python train.py --arch="transformer_decoder" --model="autoregressive pixel model" --dataset="abstract colour fields from 500 small random pattern networks" --train_examples=203450 --image_size=20 --horizontal_flip=false --levels_per_channel=4 --vocab_size=65 --width=256 --layers=7 --norm="layernorm" --norm_position="pre" --activation="swiglu" --mlp_ratio=2 --head_dim=16 --fused_qkv=true --bias="all" --qk_norm=false --parallel_block=false --inner_norm=false --positions="learned" --tie_embeddings=true --init="torch_default" --residual_init="zero_last" --optimizer="adamw" --lr=0.0016 --beta1=0.9 --beta2=0.95 --eps=1e-08 --grad_clip=0.5 --steps=24500 --batch_size=96 --epochs=11.6 --lr_schedule="wsd" --decay_fraction=0.2 --final_lr_fraction=0.05 --warmup_steps=1220 --weight_decay=0.05
Rows from block 3 of a small autoregressive pixel model, named by matrix and row number. Rows with one number belong to one neuron. Each number is 500 + 25 x the weight over its row's rms, rounded and kept within 0 to 999. All counts start at 0. Numbers have three digits each. After the name is the row's rms in percent of the matrix's.
After each neuron's rows are labels from the 100 images, of 14976, where the neuron reaches its largest size: "strongest on" is what is common among them. Only what is clearly more common there than usual is listed. The data: abstract colour fields from 500 small random pattern networks.
# gate: MLP gate (model.blocks.3.mlp.gate.weight, 512x256), inputs 0-63
# fc1: MLP up (model.blocks.3.mlp.fc1.weight, 512x256), inputs 0-63
# fc2: MLP down (model.blocks.3.mlp.fc2.weight, 256x512, transposed), outputs 0-63

gate.248 098:458486472517490489483537513498491526493498476490507519556550490474531488507483529478484481503486500473490489476494509524490490466507507491492516520523481456490505511457469489508475494528550447
fc1.248 106:473500482503477443529514488489494583476518516489514498485501501487559534497526502479473491554499491511507496509490517532516491508537510504531564509492518525489521516541525459470476458509528521
fc2.248 103:481465519490474478474528523550472475512492491501507461530539497480492535523494528503496488502492469473487511539499484476481495496498473564466487515526473509525495534523509541532518540498497526
strongest on: dark

gate.391 091:504477476478508515524530439510535514487500527504518536504558483530455473535482499464468520480489550526493503488499511453531477527509469505514462499482498487465486494487467499482477474531501490
fc1.391 095:505412492514512480536509498485484512462493505520508462512514519508490540520531485501492492501478527497499501504489483472539510466507533477474521518492477526512495543485486497521450530512495478
fc2.391 095:522524511508486537493515502505527488481496479481495492506520500524496489510476489500504500486513523471469505544471490516515528501496493485527505521509479485481458512554486492517545536465487463
strongest on: mostly red

gate.127 100:547468495455529496518455484552531510472489511482498497478492502486528503455484508507517520499451516487493483507494476531536472501536504503521475522523517501420514456483523507521505497492489469
fc1.127 103:480502534494503527542515499458489461499526481511480506533499528534513473505503459518495465499481469510491529526478537445495499471501502525477539546480488502507492541515503471491516524492511504
fc2.127 101:498441511516502502556540470510497469525457493489524486535511485506456498482437495476522540534484490523498517519506480528549499504472484472481514515490478531484514503485520541561543506511504517
strongest on: mostly green; smooth

gate.129 108:485443542456470516462533497514501497513481494513457484523455486472492530485499452489550521465488499505531494533511537524524475496523543484476530476468503496496490513528486480498482508497482483
fc1.129 097:490526498561474524475513545520506491516509491510451524508482472511502475478499481545506514499531493487527520487490468503514517466511496474493504534501518525510548477510488512476489510478456526
fc2.129 098:529490485509485451480518505512484499510553541538495516496485509479509507502514463492531480463480551480507485487460487495456511498502480545466503547467467512473517543521473478517553482531506547
strongest on: smooth

gate.117 103:509508448528479464497493501515468511513482483490491476523489467527517464497545502536474488447453480505498481506503510517515504475513497496504488500506537553514518495490495494514531473481499473
fc1.117 098:479506521488464490439502496539452530493506472498461492512489488518526545503520487511517445468497448482449520525508480505478462540501516544488484457496479516498514544472538513538516483501529558
fc2.117 099:520508533471515510509506511512482510508433510520524519503511501506497495445515480499503524518502523519471498478491506511490512539495524476515551495540444516499475510493483518526488470540524463
strongest on: mostly blue; smooth; dark

gate.405 100:475509470467500508481467542498483498584509521494512530460518462481520477533482483529529428562544488468501485487474496557541529479497484493504516514489483515502488497544547502479500512499535514
fc1.405 104:499481478490521520479535552476495529545481491455484534511508478533499536498530469506483497470505504504536520493494443457496533473479496471538504508495562493514486470506510501487497492531535474
fc2.405 107:507506499467500560507490519484478487491479533503522502500515508426516481519483532512457500492519488500496497515533498502487514509495514460511496443568439522515520511485489458468547483471526522
strongest on: fine detail

gate.197 094:428519484534468507498451498493443498471504484491502501431524478477516528507533492493504472527520478490474512489496483493471494546545492553501495453478482539506505520468519464522499497429456539
fc1.197 099:481534471467469511526498509483479494482476489516489501485466479499506465543525513534513524495446484516513500483504485506460513438512451517502464464491519469515491516504521518486500503487471496
fc2.197 104:479558488473480533513469547511473506534480511456523533512516500466539504502488539546441517482480504473478499470519485496484498489502503524518467474508528443520474500490505546507507508474509487
strongest on: mostly blue; smooth

gate.220 104:471514484484453516492527492495503508475503534516507475542461518495487556512513501503465478483517516529515526527497506510470485487561502492483489471468490531540473490485483490464476462481451458
fc1.220 100:500502484499507512464481507469524503473483478506474511552508478466508466472528509436507476478451486495468473465497460458516491456525491470511486506563519503453506492468488499494456492491478494
fc2.220 101:507512503456459507462537480516470509564484484495477501439562507501507495486574453543484508518494479525485439496490512497498454464518537509521512512502484521513482474478527498494514479494538504
strongest on: mostly green; smooth

gate.215 095:498475494502514508546516487504523508504495459530528482492473520468457433510468523486524530531463468493508537508502436479516532490525518496524495508499487452505522500503498508538499452465495532
fc1.215 105:526524512532485520548500499496526512472497529505492444472497530481488497512497437474533497477498517524483431532482487515502474494536493505474525505524497519513474530488488466499522469457495549
fc2.215 104:477506488514508524470554484456503484552448487526497537546469517469507504507500524482535515489506502532482487504489485472513508505507528468498482518457510498495489531498479459501510524472485465
strongest on: mostly green

gate.302 105:485496495471503503525480546514503486502511546479513534484494530535522501496488497495544496515462503504451525442495492552464528557504514480529537522524502518496519456470541491514491516485503430
fc1.302 104:511512543543468447491494480522498503512532506525473500453524453501510509537499511479490456502535450484442486485492480482518487471494542550494484446500516517520490523527559477467527478524486458
fc2.302 104:499483497532533549478524471522486506511429499445443510495515507510520502483518499511546488507481457535537473519491504552532491498495478496482458500447544468495514489485543532482517493502527479
strongest on: mostly red; smooth

gate.125 137:465495536497453515482483507509548444495506513557506557550504510517502537531537548495508448460493473484497491501487485486516490510519542490488545523478496525466499492503486446485526535456431501
fc1.125 102:502451513469505515502489464514518507524514483522485517499478466508500516499463506546527497456512493518527500537490555480508478463510492479491503472495423541449513496500544495486501492514489479
fc2.125 106:522491512469526464526498490491461535483481496451481441485479501503498491519491440479498558512500491468494479464507492544469521474471520483490490543530518469470506471471512469535487489505553499
strongest on: mostly green

gate.148 098:473494529491531529510517465518498493459498513468514501561502518485499533444506492484499475521534566516488470442488519461512501497529492493496566506486509505486465552474476515511512522435480491
fc1.148 095:509522546494509465489490476456458518491521521501486488520464524468518467503498516471519512514513570468524457472501475482489549474509445456460507483522495528483444496470534512515486492455482524
fc2.148 090:511541440497459514513502491538539493484525500472507498495483491495492522475524516501489532485511482509494545524503522500486448514450466523456512521478519489526500529533519484560494478534482469
strongest on: smooth

gate.326 100:519492501484539467507490530526497486495449491439529507469529475513509531514507499500522503492522543501480490479510505532543501505493534496494488481506503494509502486571498502495507507439500460
fc1.326 108:524514459522536511543490516498492494461464511455521529506520497492527493489481517510511487492478494524492500477481510562543484505505472450498551520545556519471494481484543511511502502466516515
fc2.326 104:506514494509503502483493509516520498472524502496481482523488487455506474511494503499463452531464474536506492471476505454488576479476565500505472536499487511556495555471524485496476489462467458
strongest on: mostly red

gate.428 086:483486496489473514517515481501489495487470487492477482526462444514511490513489495501475509468438527518517488537521496468470469472513531537473492522542494533507535543519561495570472510479473514
fc1.428 095:487498481548503489523513538515520504513483485462520497528528488530459476545486502526458503506446488508511498492501485518493480476512515500535443474528517534512515513473479498484483485517520489
fc2.428 098:511509489512486494496517481525470490490468484529489469478515444492507444508517474511473503514508529453431470531534479500490469505497502505516493456514465519486511496527507487505499498505495472
strongest on: mostly green

gate.264 103:481484473526505471516481501521467513524530505507486556474517491488508542486526519500485471490520501476499520513503520478521485570473486484503501529476526535514496499481490464483510491480501475
fc1.264 107:503492512498485497482444453501500507504526504512483519569533515547513460482463541487530481493471530481500508494494455495479474543495540480481468453521478513535514496463520518496531496507486486
fc2.264 103:460498506543477510522483494476507488493482482498487502503499503503478495498494544475491482571538498475532517475501537545509488451515468535485529492488494481507458498476485480531534505512505458
strongest on: mostly green; smooth

gate.106 102:500499484463466488495522495501527498533501496475510506527517500544504528521501507490535537482519443444458501502491479517463491521496490488519535528493524544451492523446525505492516503515479537
fc1.106 104:519471497526491498529493509513468471493508489493511584431520523496512489479522461514502533485516459535511504516504507534535492500430505483523461479502493499496519474536510466522486587518543472
fc2.106 104:554448497484552528486449520490502498506483506537488508543521454463518527513462483493495470459533500492529443471469492496494500483488480505461465488507511486508504509483479491534486522473489465
strongest on: dark; smooth

gate.149 091:485512543460510514519501507487514498461491522536510521488511494490510492521500478451490492475463477431488514499494492514467488545504504457516499531481482493486472529511543495483485503492497489
fc1.149 095:474463516470492473470522496493491508495515516474515485480467494496508500454506495460508503469478471505476467532529525539471522473509502522504482501502509562486534498495482517506489499528503453
fc2.149 099:469517487518496516531525499520487517512503539472517499522509527442492513493467495487523512484478511503529498483469505504532476524485543485525499467522511467494512490512465441507492476529526482
strongest on: mostly green

gate.484 091:491522514499481482456523545513502486497517467494488515499492518510502496509518475500475479514540546479522519542504484491498539452492484514504479538473490500485454474523483494504516526488496498
fc1.484 101:468510513513486469517506459483531502471494436496541497527528489442509477487458488509550486505519524439520529489491519496507550540490474547495456510529475467503496497469503479505548484500512533
fc2.484 102:507546526497487464468477480518505497451485528511481512526492521479498529545568503493518543511500495503492487515493465537475475475531465482499501483487493505492498525530498511523506467481500488
strongest on: fine detail

gate.208 097:516500556486531502471482453523511431512478471500493498530535456457468505479486515457513509494501500517527472539485486516472505490493535468493539486509501513427488505503513487489496512458460495
fc1.208 099:459490502527504498482504459503495528542517487505464490537526468489507505464522506494533470484520467507500468484485441505551450477489466471509489514477482534467483488495502451513541501502524513
fc2.208 102:526485473516483492551518508453506486494492510459497518524496531485474481512519493537475462489444513484539514500518536520530481538470516503494526511506515508537495465463490537483528511484475491
strongest on: smooth; mostly blue

gate.372 106:502458509508517528523489430522486512498486503475518490486482429483511491490499505491446493506488497539524487505489507468527538545534514530483486483499489556472535520498489474520525491485494430
fc1.372 097:479523496462483501497517503492491476549501534516481510455502495483490503469499511456488518483526458482500483519509513517478522496489475451509495480503521521486467514490532472515481511509489507
fc2.372 098:523508494515494545501479452519534498509485491488473513463489496469485542510509494487533492525485496495481522485512513481542494536481503522505485534517480494499478486486498493488489456489530492
strongest on: smooth; mostly blue

gate.146 107:495458524478501484505509479537508497494452465527508492480496477503507510515476477499514426502500488453500503482495429536496502464507497518479524501494489530453502496523514486486530498463519485
fc1.146 101:501481497453496516518525498529522480516531439498522498534494488522472493485477513515482508497487497482430518493502487489460524501475462498477456503527491445494522518500439547491509512490520495
fc2.146 103:534508509493478479494529529540473501472523494524546520537438507501493477469495504520498501471517470462522555503486525474494523520514515495527532467497430450482474455524496522521522490487463538
strongest on: mostly green; smooth

gate.367 092:506474538478538489501502500502468509528551476504497502486520456459511518492516464510467504492451445518467486523477449460482507490509565491498505498477502459538506524497475567517454516488496451
fc1.367 106:497497505512518491489517490544489494514536488506512486469484524493489509551490484555474479488502508474479525457516499471421462513492482517498510493525556506473506537456460507521554494474520551
fc2.367 103:519482505460522500524514559503488496532515485542499482505535506483520494513506422499494472484448497453519490511502536526482480484515517533540528489481514513501454477471529582507480502544521489
strongest on: bright; smooth

gate.164 098:475526513508493466509497533532501495517472504473514508502478511506514490515500532503500464449487530482530462518476468478517528490522490487495457507475535530487471475567465502518504504486525485
fc1.164 099:505459509498514488507505480478502495542492529475509543470495559498511476506513494486470521480493508539520522474501557502560521502468457475513522513497499502513525494502438457506485556521544469
fc2.164 099:545509504498537483482514481495484496515495479511490461456507524508481512529532480502543489536486480451488467503512489513486552487510501525502528520518527511521486499505471452472502488473511486
strongest on: mostly red

gate.387 097:508516538473515518523497513501460509518516501473480489468506481499526467511499465549487453501529482457437520487528476526543503471504469498497481468524527469520471479517523490496528496478516477
fc1.387 101:486494518480507491502512502459523500493476450521502524506478481501505504500491520495505554494514457546491495562505532484471486499474502506503509476505462482491515502435501527484520536523505488
fc2.387 102:549551490510540537487498501532519506505499471540477487498463521465480449463510496497518512504497448535524521495508507518522523522519547533472495529453530520494465483496509451465509506561510509
strongest on: fine detail

gate.102 103:484482521528458476497461503489498538536557522525514538509505463495511553502512524523499544486485524493492502470482455500505491477520530507512501452517510506500475473506485497479483502512529437
fc1.102 106:494501500515470526504498443503494506484518490495525476469528492489504500534511500516518497484456495465538523493505474464484513494552506478505507530460526504467519544473510468528481473438545434
fc2.102 104:471530526497507494514495497460467488524483486548533497486466496474524493507472551495525468489497495504506480494497469505536483514498526570494462518459470555468478476463496460468474487491532519
strongest on: bright

gate.243 098:508481493489522547515499521523478540514505488491488521483482463500514492485550528520475545532462496512500478462488489461478523510519495461507508508521511504491458506492481532474518504486549516
fc1.243 107:467496478480481489499495488496516448498528490473496485499518509488488534487478476491513482483459510561491501545502513517475489468514545513505506509523550506486489476496524489510485505531477522
fc2.243 104:515511532482500499478503501523486496455461486521502514478463533467483537518478499458466506506494470475453524530493506523444487556520470517505500539491454502515485507494465503513520493514543492
strongest on: mostly red

gate.426 097:481514524529434480510460502485475513501489553535476480512508466510474500518539567440506468518473494481517485517519546534485462521577528489476529477480480476483471518503524479491520458469514477
fc1.426 099:485492493506490539499503537513526528491452480525448491510492539506489539487514520450504520521484532495523487479470519482513435502505494456490488518497496504524520522511461497504558461484515496
fc2.426 099:515500496502521486523518453464529474492467542547486511501529528467488475511432495547525507484542474546523505506519482475505531524509470501444502505503542496480510497529495491474467476496493553
strongest on: mostly green; dark

gate.141 099:491522510490487454492501520460474527538474531506494482463512495471503523510497470491493476488535505498498506535500505534487480461495505483492529500480533473537491482490527513484504495524528495
fc1.141 101:477505513522462473482523508517492496536532506514521534511541509556492502541456486549558478500530478440516534501509505515543474491482494517524485453477510505496475505507528506472509497509498529
fc2.141 100:497514458488514506483501493493483504480512513491511488516504470498499521500493520471460507533460505478515483480504476477489545511510510471459569475507487467550507505517556522524488513496481492
strongest on: fine detail

gate.297 102:532505504531497498488484522482490515503487508493477451504531513492469573525508506471480491465501512487498481498500504484513507512528504498499503511507523504501501538525538465528559444486506533
fc1.297 095:517496491526551488508509557488504510467485518505522484474471529459496494495513505467499473544487515502507507461487482527514436483541484480513570545507516547471513470505519505522512467479498511
fc2.297 098:539477510513527536463457497517500505459447527528511557509535441540546511467478502487458512527524479509480479480511455498504527497480503456498492539497503473522512536536514475534533514478525493
strongest on: mostly green; smooth; dark

gate.296 091:494476475475501534466484524490486490527484518472481496473462519540487451535520494497465517496470522511531488474504487497492557460496482515477519539505480475509519501495526500547510523504460499
fc1.296 100:527476504505506515529516522475478514466519505495519493480521574495506483518493473541504524492503490506450579489490503463451538515511549505523508470529526464527509471489525542462500490514501484
fc2.296 102:524507493508478491491529550483500510512518485509462488541492489525507495513496499516478482517493518474497534482473479503537498517511538502483498515509455489490469531485524515505493510513488486
strongest on: dark; smooth

gate.99 098:483540489528453562529487520471493522518515488512508497506510447489522499483467504494534493512494506479508510495499512506500512508540540514504505494536527476457499497526544474563495476480486518
fc1.99 101:457517527442501500501514499500481515519528489439482469491484544483484529489466461534533485464515508500483493555501486536487469511516521462509472476533522467527468424532502523511502468526521495
fc2.99 105:466561450489444491511474473468502516498500536481508488472473488502513483511479477482504520505475511503486481506508475502493474524511477495500473506521505482518504511511538508499522523510504492
strongest on: fine detail